Weights of a small image classifier: activation swiglu, trained on procedural textures in two colours, tilted and lit.
Rows from block 12 of a small image classifier, named by matrix and row number. Rows with one number belong to one neuron. Each number is 128 + 32 x the weight over its row's rms, rounded and kept within 0 to 255. All counts start at 0. Numbers have three digits each.
After each neuron's rows are labels from the 100 images, of 14848, where the neuron reaches its largest size: "patch colour" is the nearest of a few named colours to the mean colour under the peak. Only what is clearly more common there than usual is listed. The data: procedural textures in two colours, tilted and lit.
# gate: MLP gate (model.blocks.12.mlp.gate.weight, 1024x384), inputs 77-153
# fc1: MLP up (model.blocks.12.mlp.fc1.weight, 1024x384), inputs 77-153
# fc2: MLP down (model.blocks.12.mlp.fc2.weight, 384x1024, transposed), outputs 77-153

gate.601:172107102154169115126132122131151142110162185111160106051144130154135178153081063173106085153106078086125150145126141137098147180050125148152180149166116127112135116144161111084202125154144121122129151155102083120187155134125096173
fc1.601:186150084138142135053132153101116167162120180117042108168117138134120165129153156162179169074122176156163153127084123141144129112130128094169147155064161136169131182129061135095123081133122148105142044080101109131139122165116117107
fc2.601:129092117128123161158143077127139093109147076135138164070143129123096065138127179118076142113137130181156145172199109116152132118220158155106117125112079095120131043168133185103165128150067097147146179167123111139126147104106204130
patch colour: blue

gate.545:172168115096158108121082160198154139077172133174089144071125155103147126198137108144154151137117150076171132090159129126094147100129102116118091135157108143091083108134160173186142134087107144164207074097223118167119166085133151196
fc1.545:128126118094162151120121172182113124097180095120076115057130121091141161112090117088151131144136123053117174090142093137120122078126135158108114146094141177107116124170153104151123184088157116142200120095110142118152139160107146167
fc2.545:126167089061121162114148065181166103134158203163141131116101107130167133094103144118107114250158186164129151100141130151187109156089135118072104124128121184065200155079170084108134071103106154144081122149138174164148137114156139107
patch colour: pink

gate.712:185152152085104114101080142107147102092166146107134129042064088049116159178106032120180119177150126108146173150182110128158156145119103089139103138133116150098158084137111076158119143144146186093080140104146163086151124146137105151
fc1.712:162102182108135125144108145120134143159091146104154134091161124078176099133148133121151162210129142125104165148173115110086103139130120156130166158121102160160151095080121141088166133107090103083170131080098124137137166100106076138
fc2.712:154153011109100134129095119173121138053164144078137124206139140079090102125154104092106134080118113144157133130143121164092079110128151148122183190157141142105160112092144126131147153129125150133099216121121118164134126141145183176
patch colour: green

gate.531:170201053163123163132181122171102107122144133118208124129137137193109167126126152077130126205111146159191096129114095122172103121153152146140160103124143177152073111159169116213137150143129077144114183179144108161136145079160142076
fc1.531:162125164087128153129111111105171138135090165182094150098142145121072137173134112175111118133131075126130111167131128110128114134121105122138082105135090135086169130139121104059165095163193132151163088036196131120131097184159097122
fc2.531:164146151174121133095195101124111162129168136084075172170166150140112179159042158126151115072161117129160062102140150153121056121087138054154120096110160127090161121149132110117165194082109149144113125136072137164170160117153149135
patch colour: purple

gate.565:129146151173079038134116120143199095101135067140118115095125187142180157133118079118105096085181152088105134130163161130121155131095133149100169148157133178174161189106159177132148090163138084059167164109113096108152061147189141116
fc1.565:113148107120147181101113141086100138111114156171171122115128088147117158099093171131172113163151045119156088103184133109100135163081113178161164135085127148144136124149123084112072109112134165195064162097175098101154160151140132150
fc2.565:178100131118155117132135147142072075053120144123110115131180105121131115155142139182137125160186162160170158106150120156150143152122181092058104150129151208163097099095143126126095125132110115101119083182080122126097157182218097153
patch colour: blue

gate.425:143093096119123144099146103104131135127080122125140060144085125105123119081154097101107088107106117127119023103115102087125081118099137090136105130124094155105134115066094136111106138126079109088159121173124166082171102090141098114
fc1.425:103085122140101102075137086117066180165134133178095109137090137111112190104121098145088115191103113129131139093135119126139127089165143131201083099109136079137214142124107168057098111099154089108116105150135088123116133157110151074
fc2.425:105149112103135155132106116127149125124144133100150146077140131100116136176115108135126111107104088149147116168100130148121154150108095109109139179058103084084065118147145109099071129092112150105171134179136153062174095126193152100
patch colour: black

gate.723:114175138144138153145139079118127124079129149179173157122156114122107190176094118155081163163098149109122128114144129150111084153142173101093158136140129139111120074150111095127150147133107154148100100115134140137170099225140120128
fc1.723:208171149138196129153153077094101187091152135096112108156126109162103121116149113125114210139116145158127140128149131103081149103146131159152104144108116123161127171083176087105144041066120152066165119108103173132076106156117138133
fc2.723:159130164120129156151099188121073100125106130102157198150151125133152123115149169086044098112159111145124109113141118139086163175102112091147092094150105162087123141101138183140115139141139067123128152156179109148082053138143042132
patch colour: black

gate.211:158148142131104094168128151181130132077141119098095129165132133115152144140116101113124139137120142068101103177156113043144197110125098187100086153164103115149124077157125153099199150120119124136121091112088117091168088122145163164
fc1.211:119152135146142138154117071139076135151120100119125097117111156187124146100171127188136102117126185140171189123115120093091145156192126173150138146121136082139123132100077181083103115153109126181161126202131100175124116171104172123
fc2.211:165142176111155079127117084157106173096122120094054109104149096114150110181096148167180095108162117165132126158096136110132141146143064155108117176132137177049105177149176129108149138123166082155137111160119086152221130100090148139
patch colour: blue

gate.489:130135139111099096101181120112133112109173129076137152118143125138162115123092171131099136124127005126116105122183101171159076100146114112093104155129155176103120147156094070129119180096089146065073134142178092132143145093135210132
fc1.489:104125178112118132113139100082176033137134045194142093081149161094134113133071138115103121171118109144116117148108129088168160154150108156174138125124146145121138125179144104122146153094169189145127128110179102100128108090161160086
fc2.489:166091105161154140134181115114077164110106131048093167129111139114109133124164173112113115137155078128132168141161093182132143094145119099086130143163094140121180123027153077113126111140102112074139108137128128088128050099153125135
patch colour: brown

gate.360:112118146089118164149109171087129126141130187120129104192050140172124112138133083107115133100169158118069154138159129100126172157099096111144077120090145097076167201110128150073143096147156121155146140144152104080153128151173186057
fc1.360:122122145162147147100109087119135114111127126099116143106158130159129169100136164115125101114132094139082094067120165080133107109169211141187107130159091188080167150115128165102129186112097085145089132136170073107100147074089122099
fc2.360:187109106097109123164172119135099164132126111148125141079130152156111178152162153134107122186124080137120130135129149170080140113070125147160103110107127096141096109144124106095112083144055148133158061097104058076149122108122102176
patch colour: orange

gate.730:127093127166071159129111136137162139132162145135144153093117074105127224093107127080130137113118067149149162129169154139142109163090163100111162095122140132133154149172090202147126150140130117085151135045079120144149126153124168147
fc1.730:084108073178194097159156139159086132088116162119098109146111126222135078116128109207098143146146187154076090131142098128098163127139096107130129192112121123135069140065130134126140095076144156160126147156134127105128098121106040160
fc2.730:160134201120101139168146130083122120136107195138148166138164091101163146158153189136135124167107081200136107122126136131139080186215148121097127119169167131119139128209172146146102146170093106130151122169125080102069110146121149116
patch colour: yellow

gate.735:102133103180070127113121133144093071157120176092118128160102154115128156144142085104129053129136094128107151110109155148150152148124130106133155150170128112127052168144151083125138140137133118142116114104118142123106139097138097122
fc1.735:099144113139203099111159119096163181119112124062137120131106136170098086165125138132134126105132093135139092098141096170090132107101187073132115113109162132126139179150144155135198105183147131184125164126119113194181120136103136088
fc2.735:155119121113077171095093126121140140155120119137160058150172120106094164115154143138120100149116164143112108073121172141124125132149068123122148113147090093098129133124123143091131114130162151110117101129179201172102160127135076145
patch colour: brown; red

gate.525:191195129130141161139121176143148109178184115133119167088109136147116090173105164137141111176134104075099144051152131106095129113136110128023153121164162105129055115072106073106144138132119105158168147149030048131157092163135137093
fc1.525:170212115134156157150122107141122116176106141137145153137126076136117091128094153092153092119126137121132099064166175060112124207121115106125110123096136118105154150140114104129152165076160132106146148120128104169161125148122084158
fc2.525:139083136114111112153127109094106095226137111136134094160085153181110120100167135155079099146073192119156141163082118158108093130123126168181118166103093158120143115090113127169113200164120135150160120136175162070078117129107135142
patch colour: brown

gate.118:156154107143142122122126086165092142127114131090104110171123085114179144098111109116100180087126078070100136121158183107162145128077165134164106093108127121136153154142127196130102087134166120130130105160081142147122120140144127074
fc1.118:129149114136137146166064053126149140124130153081098103136131078135153136060141118137068190104132097122085115140142171116158131139111191182131158082089120116094129134062127185148077166103186081150130094155054100147117117146114109072
fc2.118:111131102148135141151139104172125158113177090136124101099156148131150145172103127143176139089130206129094127179122151083111153121176133085147112097143152105157137183091119187124118096132123161109162068134162144098093131166101177154
patch colour: purple

gate.69:123100103094161103126152184157130104081137123113118119073114140106092107131169118104106036140079102187152082112126153112094106165078156115133130165111134134203164114156107083145135119125123126107124122082190074145076089111125144142
fc1.69:084173198098163081118110111132111133056108091117089177138123092104122109112125110098137134101143189162135104070104119150117094121178134136100134140133121092150143100110117128089109135146110152175144137181095201094098100131112126152
fc2.69:113094157142122134141103142124153158129101142165086129174161133142159119121094122172153121170060103101097135157149082102138076148122129072175127198093072152090148093122166198175143067137174131104187115124193095139121178120100124112
patch colour: green

gate.379:151150130114140067087178105110106149140120178080122166174129138155177176146124123159101049148076084126175165162101113117090161174155111106126150123145127146113082149172121171085126098152145103105115089102156088173057137087163108096
fc1.379:105093172114090161170169099104176084098208152122158119076076150116171140148103108154097092110133076122109127086153135174114171169081090109087147123141111137110108134133181097110093163124095129077055205147048118127174219135088125141
fc2.379:103148108138168065138126072085158103125069131166076137153105086144128170092117140193130104065072203089118147148114142088125159141144173139172097150096107115116077142146122165154104155159130138091126136128157088130117142124163123084
patch colour: purple; blue

gate.271:135131137159173123190098093115149138150167075052071141172083143095098124178100132152076132163129102145127111118127134091108116139119131092140104102197139104087125153110153095182152137117190082140132148087166065132137094189121172087
fc1.271:123121122185098130116103157118101102113179138187127131104166156112125148054178133147162154150141174110153148152110101174096110142068088155096165157076135127157084134134112169122135105116082139082113150134103169077139167055060084083
fc2.271:144107098151120110113145140160153101086177159170139143189099138063179131107120109151079114149116092174135149125127120093126140133098143151172090156159146143143125157139175158106161179166120161142146089136145166173074128200091155104
patch colour: pink

gate.153:123116148071052078125116154135079053115162125135126136134120190127078131141128087162101130112107139133135097123162123176145138109184098119133149127219118108112150116108174081140139110055145113068141094135156126117150162103073104132
fc1.153:063151149087140113132109123109148084121136079110139156121158112132102111102136114129094127178151145135115130131140135144149119089158156180091112121099136141200160134119067111101152181116085102098168185134155117165094130067172177145
fc2.153:146054117132139217109127137131141134131112046161089118172102175124117190145155138173109139217104166124153128107146153097195115119092095104145075115118120040129149153097164152167114095121132065121134188117162117150170111094170171128
patch colour: green

gate.640:170123161114102211125157073127139167181121154052084144112164158196159231112165126144083116116108181142204102097075142153148149143079129138099141161075141106162104085054139150157092113112147108121087052102102131162174160128152112124
fc1.640:082129167147161142105146127110103104196144183082097164128080162145165170074188151127102066165071134102130103152168132159204153132138096191092129086114172113152134085067108144084106099116105104125130114163137161113106149133162130144
fc2.640:160136129098132136106131148174153137107130127110115098153118145149139109173160116139158152123136092110136150062197107139147118167154128143099159170091116159107177137148149098167106126143153090081119117110093113176092107225099157181
patch colour: purple

gate.142:059094109176155117169121082141165099049072080159118031172050085142108147175085116165175138063085106118133220166089163084117166131130147135112103154117164098125215093176127111131120111126132123143124111181155121142125140198138152119
fc1.142:155209160074118082112156143125083133152107189140098121108137218138108088058159136042092155182161145172129088114123138180119107146081137075167152132128099139089028128036118109176097131122120101138118136110112134105068142086081134135
fc2.142:091122188108077088132188184165085128119163105134160113140101196110115115128099128096143141150128121095087181172147119124086185162080125118099147088066078142115180112138178099113112080202133150115101113111147092093166173097124083128
patch colour: green

gate.694:140072110129198113119191082081142161129141123096094163097163134151110125165144131153119083155143123104128134108162164084113135126168137117124171149148154185162125107164107108076170181107158163080140103097077050143102181168187091087
fc1.694:147064095144082164106102156151124150184131122174111175137134153050108126066148119161148164115104142112065114111124130099131083180112114140072143139140145092180118166094133121126134130130150114167064093154141188172112119120123074098
fc2.694:138113168147058157088147153141190108119118112108181140201139147136106103131145151150115103116156170166102105153148075150135167104163148176111095138130150223159089120156165112046177172141201139097130201070107065150131110109095134142
patch colour: pink

gate.690:159098144184113177078134108140109138139120101081144047215082141140068142087121150118096076156117149156111150093147133161195129114149080128186090147090153104123158094109079177110078124149174090071194139134058104140086107142116135158
fc1.690:117171072116095170099121133047108145140130087107135055154118084111087161085128144131121042144186138160118126156166113160134072147069129080157104134109058109068098081122170143102128148142079127120170106187154164155174147151138137185
fc2.690:099100140112097151127151075103089093196098109144186116103189209136142138099090082136132136142128111096137125182137152104114131110080131145114156213160116171157066092190159081164123128077138109135183142129111140086180095096153098122
patch colour: black

gate.61:112125197159099093120118125148137060075151118140142136146142167084119129155081140124124104156142132151105105159187125135114088175157104119129143122094121170100128172094193125052188188136123119123162096099135129106195135092131133156
fc1.61:064106167105159103184126106144170088188117140084189112099148123126142162129091132149111152161117093104208129133140142160126140125084124140153159123119048123103111128168175092144110082147108123154109108131157089134148145124132117101
fc2.61:118131140157135126120119146140109115144153112078097057148113109121144137117164128151151087157171109164103156091093110110150089135099172105080070135135159117145154103077121133166100188102142198182093090089108127108175092184191067112
patch colour: blue

gate.660:111082124125127133092154105155168098116153094109146089127122162106104159151130032102109126147117127123181152135115148147140110092137072133143148155108153068109150120193142086115108123132121127108107155136134164099047097146096149126
fc1.660:114119167099139148158104145159072169149127105156168100150177129187137116070141119109108110116218088157074082110163117048125127197141160094101124153166123170158103133075113078136121102083155153116141118147156069146149103159117121107
fc2.660:086122175113110110128143164164072155117133099073126124167089153079140126156065082193126139184157141099146140126190094144161110115117144127119159166095142102153164114197197101161159139130155103092163115091140181105190114125130122159
patch colour: purple

gate.14:103174095094121137109089083190118092105133148143157147133128147113167206102129124118105157104077087087087139092157071087111124185183081100107129178123175079160160102195105169100091066172169120155128150087095117103141141180148129086
fc1.14:156105164113129149111111194102155172182127110122118154113162102091115085130152148085164144129154118176140136134086145171093148076131142131098126054122061138120125103104160104149131147109130108081105091157133112140164109156096134151
fc2.14:114108118170117088196115058134119121171135120124105140074151123136121101085097150120138142110144077091116116139092130036160128150100153104127136149127131122138085146139149142081135108172149137117107159142179068121153090116109127121
patch colour: black

gate.212:138160161134101147107148138146178095125134104066120111138104172100117127114172116128104115138144109135113120139126132146137150120143174092179113069111107079186140100116183216128168138132178148159182120126111050130134070115111134077
fc1.212:086188117144187139179171040134130150157139113140093163127140140141124184131140101134124139115128125163074090129165120114127109097146146110090092097171104140138081043110146171106088158127061072091161155170133141124146080077151138137
fc2.212:135137144087149148084169163135122077097137151145140128137159155089122153082089105125158166178117154151164131139130125069077112148102143112108142132156145114148197041163137019168162138138121130115072152098117090111162132186094209158
patch colour: red

gate.120:144158141086136123114132107136154120141136162084157092123114144166179158166038121101098083141093123119155160134163153136168140162141141128110170113094105059145089092123196155173072165121194143106127141152152064186093150106114137136
fc1.120:092131062142141135130104112149130182112170127135127117085129120086126138149152116122128102105100135116066108138097129120151144082110174125121086124139172102138189164071138112087159111182148141142178152070162230121179144171098138142
fc2.120:116194142193107152116243203109163116083171119145128164112162182117088054135118159149083141125146070088179095155144136175104114146141157180146162123119140123123096141137154086137183124154153164147146134126131134105127135068135131160
patch colour: purple

gate.199:130120109113092110164094104152082119122140146112134091197086173141097160124121102146123077154093126168066120129167166112108007110044164077150127131110126122175125129132131162124119084124145145125150118139102091173154140148104084054
fc1.199:122103165107192148114102149137088130121136105114147168089143115098102106142091130143117145168184181135171139125112065124109147119177106118146139129166160073145149140113090129156186134153144167144160087081135114135132107129184166170
fc2.199:125097138105120113136127181174142157086129106147086132197140121165144172154143102120163124132122160179039162029147149089122146112104162148158094092085116129099169106095154176117143116131091098134158147145112098166116114152117136131
patch colour: brown; black

gate.648:112152081186143140132129118165132168170117182141130172123088101115117153189100111117179190105123145110116069066105104055140106091110146117168164108112117174093189152159110147145175120067102095106121115092093160132070153125053131139
fc1.648:156162189063117162124168128110085174120176130113130157154117132131150135139099118129105092140139116093066154189157124086128110089087120162123090164147136071114084132162210126218110130171200102153087108142131158057164073133175128122
fc2.648:123160083162124117118129125121164120138091166181121138075174072137118120098023165136119110080139157118168109136098211188129149133148132097152145109129157130127133134131082162154061081070137093192174077123119180131128140061154121125
patch colour: yellow

gate.549:146140120119171096098117140139171113089105098153149178155120116128059091075131131181113115133166195115119175145119089176151126112109106117151127122090138132099164124135106181137124161148124181047162157127098112125130100104119171138
fc1.549:170167131116173079091142109122145119133141109151147144146048093153075156100132120172116143145164161128091147180103109144183107138131111120157132112107153149074166079145107196153154075154136197060176169138119109111142125097110172112
fc2.549:074149098128146114137074119149146160151144136151111095151047129191115149190105094121163136145147136111098122099114126103070166148092079137121119131100174134115134134109111139046156094195119175173080119098184115112089206066224133084
patch colour: blue

gate.408:110164115104149134086084166146113107190143164123052067106154152131170172114101120091115111136164147108173116131093141178208155187118152101115119058154101134137125124077160088094104180191160128192103102104211116110097186082166107135
fc1.408:113172096156123146132092111154191099146150148081109076103119182134103133108114164165124115172151107127125131128110130121173154194128154107144145105085136089177101111130119146113093203167115161181069157129111141130140159080127151146
fc2.408:104114144134145145150123148081074146106172112162102087076102116157124078150120165179124101054113124130094069155082172118120122136115101065068110149034107123114135108133133148132141113123119144113047158153094184135111133099111157097
patch colour: black

gate.578:124083169090128126140139191137112127116136111114103141098139080104078118142118117129193156117070138099128139166107122085112116109117117092095179100108174107118181087191166123119158129087114120155090089102141102130142095139134149173
fc1.578:114141119188143146081152093127145140086125163179168124152084206108175132137135093163088130105118139190125138095147154088143128154128154203131098204129097124055079187122060137200127179139083171131162191140110140136122158088109134118
fc2.578:104112133096119124111111071073125144102172178169148147112125113106144136146079135104131164157123116149184118141166109141162111164080133120119184096162094149105141123200173124089166112143155129112091067076141136135071115133118108202
patch colour: yellow; orange

gate.330:102212098180136143127157167140132114112129119123093137119128167134161131175105152178157039137107133081178130122130114145177120146117111132123073157150158127069160134081123102132130050148084068109088133118101167113120164106070123095
fc1.330:078177165219068150119088176134117081069112108157074126143119099109120168154153183166109162125117112124122136126103121140114131171127144121097132128217121154139194093138133157106119143124091134158105147124099122128149096198086055112
fc2.330:077097165080153101153146081146134082169189131141123150114069143125122131142062089147133180145162104185166112124149102127112125134115145179107152121127157053155061104186071054208097074149100117091137103111090109124150088102085147099
patch colour: pink

gate.22:140144166158108146123152104183129101105087163165101093088133133125164104084121116170149144066142148102155162147191129135080135147149067066145063192168154072107140082141145145130140085120055123137116145106095127145063122117163122076
fc1.22:110139076083160127119137144097099154172169101132162169115121118144136152134202091099127126150131097157128128140100118133099078112078144214120163122112118164171102166147094108124104176141158141120148132158127124109189115158096076176
fc2.22:082146161166109116172097114099118069126105087109070146085132167108096095138094134127071086069171150122095130074193102151091183101118147113132099146112152092087145085139158131113114144096174114113079179136143091121147115057103067102
patch colour: orange

gate.458:117127141158163060126132115091140167118137141088106088128113091170170152129142128140091119140084176132135127088133176137130141119125184118128088126124160079132114122120121232126132118111169116183137174098162066167131129152144144106
fc1.458:148106098086063123098168153116133152100105136093206119137173096168154114116113088086108157095110127058056129144149088062088134115158132129105114144173122197119159141131123153163171154149147094159136189120135140133129155084183112113
fc2.458:092155130119139104149142096147186132072153137115121145160139155111086113145177109140163097124121125184097146164126164187104101077141125185144103122102185109121113141076145054076124159149077180118128073181081187152095137182070194143
patch colour: pink

gate.1:144111113119082064162166081177118151112114170080171116119070175076159112077168118144171125119157132140122086147134186075161087114165147121134120238157156072110107101129129157136090124071134139161104110124167111133098184122135100092
fc1.1:134116101137081080165157147142162154086096136048150102108117149049175094090131049108164102184100135099125086164094199094188075146135138071128134233168180033101084148176145151119106086084167182102091118107160170146110177102114130113
fc2.1:119144099185180095097121088106106177148127150125088075171114115150150088198131157106088120117113124175133108107089114124124146115154086084167156113122140134112168125185074171131118103112133171132089092185103208158146120185157143160
patch colour: blue

gate.194:126066137147120125042155121093157136134097095140106135150118187134164101157102137142114145128139149084152134148103114078121151126139136133139154148118137149108121124158148123167123091044125099114147065098088136139173132181150150111
fc1.194:106120137034124144152144132137150141179130155147098149173120075176134142142121145054107098152171134128183123174179122086129131132186106148069162133114135163122157092098122094133133129140104132130132166164113154157089132131092130150
fc2.194:135152163163105127176219163119177101082126155091136128127160113122136041168102126104176152152110094125126143140153143187114177104129149105159158081118126141129141114144161117149116161136101132167073173101074100169110089177124132126
patch colour: red

gate.185:128120142172134180139147164114143153076166097162144150123086075100126182126156135114102127103132143164137135166081144155111119149142141118115126092140139093173087148170138138123143134094165116072116136115110126129180167102133125160
fc1.185:184130092166102154235148129144162112101107172108133087115075107100126064087112151141124126134186148170137122134096151106099153085138159160114159078079173118108115166148127165151155177075112161149165108143062127111175116161076088129
fc2.185:138153124173154114133147093164154122091148088112209128150157115146120136171157092129178100116129106118197118160093119188102164166117089086118144155110148073068143112134130110132068153191091138140070157079159146102131084147100109152
patch colour: pink

gate.439:129148078178132175173121102128103138136087106103188099107109125099143103124069124118123131114194138074097142053090111113110077109087144089132113118099074087127138094116118120126095138113123147164136120193133161209144112100098112160
fc1.439:114119151190119147101137144125095176149101065128136099152168083153131206146097117040166121081108131132112141196153107138145154121136105164146170153103118129138155139137158098163120143101116075165176102111163135095142138164098143136
fc2.439:110118104155160101185118201142135126101145129052123163092097136127069136093088132151128127211069138116132153121167075204136121135180184099164099106112082116096140088157069149193147100124085129158115092109114160168187137103094190090
patch colour: black

gate.53:097185072099177096135122126114090161087123099163101080124137124138145084159141130092160086138071130141125092162150108153146083186104171144092063194119145164152114124204073127172121127070138116101163129133106136142078108074107152069
fc1.53:119161152157131086084121123174127142108125081149106122115113167115150110146144134123151121093144097155112119118131069122222097123074143045160197215132097135109087200135128172172102131139133133092172124114146158184066107162136156142
fc2.53:118189140106132114168124163097130147174192205117165132156139096130138089133122128075149127143118146096148113142158135146088181137191118154137141081171096113146154166139132112118161146142151095193115137139092100101149146097108127095
patch colour: green

gate.685:133130073173093104123136184132131121084171130163107085157124080150130109138114123166139093121075128118070178149078124085089114076090133120076165136120174105141130134109111146154115171092173136057111162036135076109160129102110145135
fc1.685:105160141114097104177137128183139117085095116151144133141089110098164127080124157149094175150179160098134090158144078140130149156223094184187156127159121106107130103138147099113146174110093135148128173112123154101087087135144141107
fc2.685:131098103145210169094126138112163090132166178110113095128125131127116078133075171134171076111104163152088189171106138131075135099070137121126130151139171097125159089114108117128169114156098176107145130170126101124112135132155153127
patch colour: purple

gate.536:094128076190179171129148099105141101149134124166155106161100137160134087166099091096147136157170133127128199123141120096077102128146147172123120136129174131121092193189132143124107138091089078186124160160142134135083155087136135060
fc1.536:125145088170159080106174179146106143116123150166099127098156135089124085096097128122132094170120133167179116107171157127140159128074150137151109096112125105092080222121109112105101171146162147171100111160178118060093164088147133133
fc2.536:136187121105171172135105115088143162110147188151118120146147122125157142127130080140188099114142167098111163196165123111064149091167115097142167067094098167123128152107126130123151080112130093108131158131104127126124171062102143151
patch colour: green

gate.517:146098126094106103085200138176145181126104101139141130147117066139171135074114091134098155134147105156082133162180091149154161147119087123142150101129147102091133159081193141119146137101198086141161134124166164123121117152138079120
fc1.517:149125120099154190116119187160172146108136088121150170098157196076118104061115137146074125123135147144142123186152134129152139140139138175162130119154110129170074125155114077143167103158033199118122133142144112120110120124161086138
fc2.517:173039157154118141115187105163129171114119150123117082165112141149152143088143132126106176122101115128124105102101100097078089087133119103109075068098098184108182080103075126145129139141084089092165157191112169184084131169151142124
patch colour: pink

gate.136:132096094145135129123161145111103078118180106137141134193126114127132090143127193106081134092170089118158086074114054078146123124108125153121137126152166137148114117060059125110148184156184137155104132147163127157145120102175118104
fc1.136:136157126057077099145152114080084099146119147114148096155078122185100147100094123105132133063152117059091114105097148132120150197145115088104120095115144119113164083108153180069145180111192148120195104095200146131149135208138102148
fc2.136:198211077144125137099103099161144115098086094134111165132172123098197178200161142123120153116153141136134188142118194105185079133139079183125134153093100152133111154121095130150113166146113088142115115124125118101130108118140192151
patch colour: orange

gate.552:152136110194142094158144110138116141128133098097114161164132146074152176086161113136172108154131092179127126098142145174103154140188123097149125146133142135149091102146142118120178120123121120059068053104152144207090116084131111141
fc1.552:159149161140170120159078068121118164179146098102078134132060110096132146067175111148159125162123107138131134159141155143096128139162139106164144120095093105118121088153123108122144157136135122083073086090139119192106112074094137142
fc2.552:098162171208091178155161092164136159101165136108159175090172131081187129149088122096128103143132113147124144127153148100129129111161067150068169159159115162208151165117098138097148090169215134098182147187138112113110135140129173096
patch colour: purple

gate.663:107170113087194157151096108090098105106149151122136085178054120167097173126148122083125105182137184088163186076134144121147077157056128125099076074117159101073070139121063089169141130103143137143146147138104109119160132085097141145
fc1.663:118154097164114099160127155108096092182111167163125087168098124059126168182128102146122124142048117155141140152181113087098092155130097075145142108148128084095128074152105145122134141116115198148147094169031071124134135083109093175
fc2.663:099103140151092113152128174154089148168122125149141127118178074128132131159171127104200132153150134132101159107158122187107094103148093202162130154129107110140091211116169081161130133138123097156191122105139115179183086156111110110
patch colour: orange; pink

gate.514:164133133124120128161149138119144116107191133104135136153183140155165137142077122152071127119162110132130102093164136156157162107116122129122135121152080066118109100158108090131147146074129105114112147102137096128140174099104122157
fc1.514:128129159165148138181185107099147109158115141095134108105132206100165150167066087141140145107102135108138149158172075152158138130111163147102156092095109058164181151137169070075155095179142175117114120149126156114154122116157120111
fc2.514:117117174118138104127042104119126136116091147109133121154133098070152157113137145053158143131131112125109109116075123122066158120089102110148085148104165192094104143115076168133087150108129168131093092139110120157109195126100075144
patch colour: blue; purple

gate.501:131115139189071105137088165142088155175157108163144157142175130110138121129118112147084058139120127140174126095059136109144170172125152109093094093105190140121132131141034111097098192153131157162167105118184138098126140128116088145
fc1.501:138146068056178165140196088111109161131134180110161145129106170117106103120149153107147177118115126102110108136120167163142140067147113114141160135121103121166112136101189124193129100099127120067104148161097086187101107125089167139
fc2.501:096165119154148067117097143183175167104147151100109138101151121130125142132161135152152102130181153092151146172097052114129092142081130145178167080131139157126154089142063195129125150115125198133123129047118176144122078168091071179
patch colour: black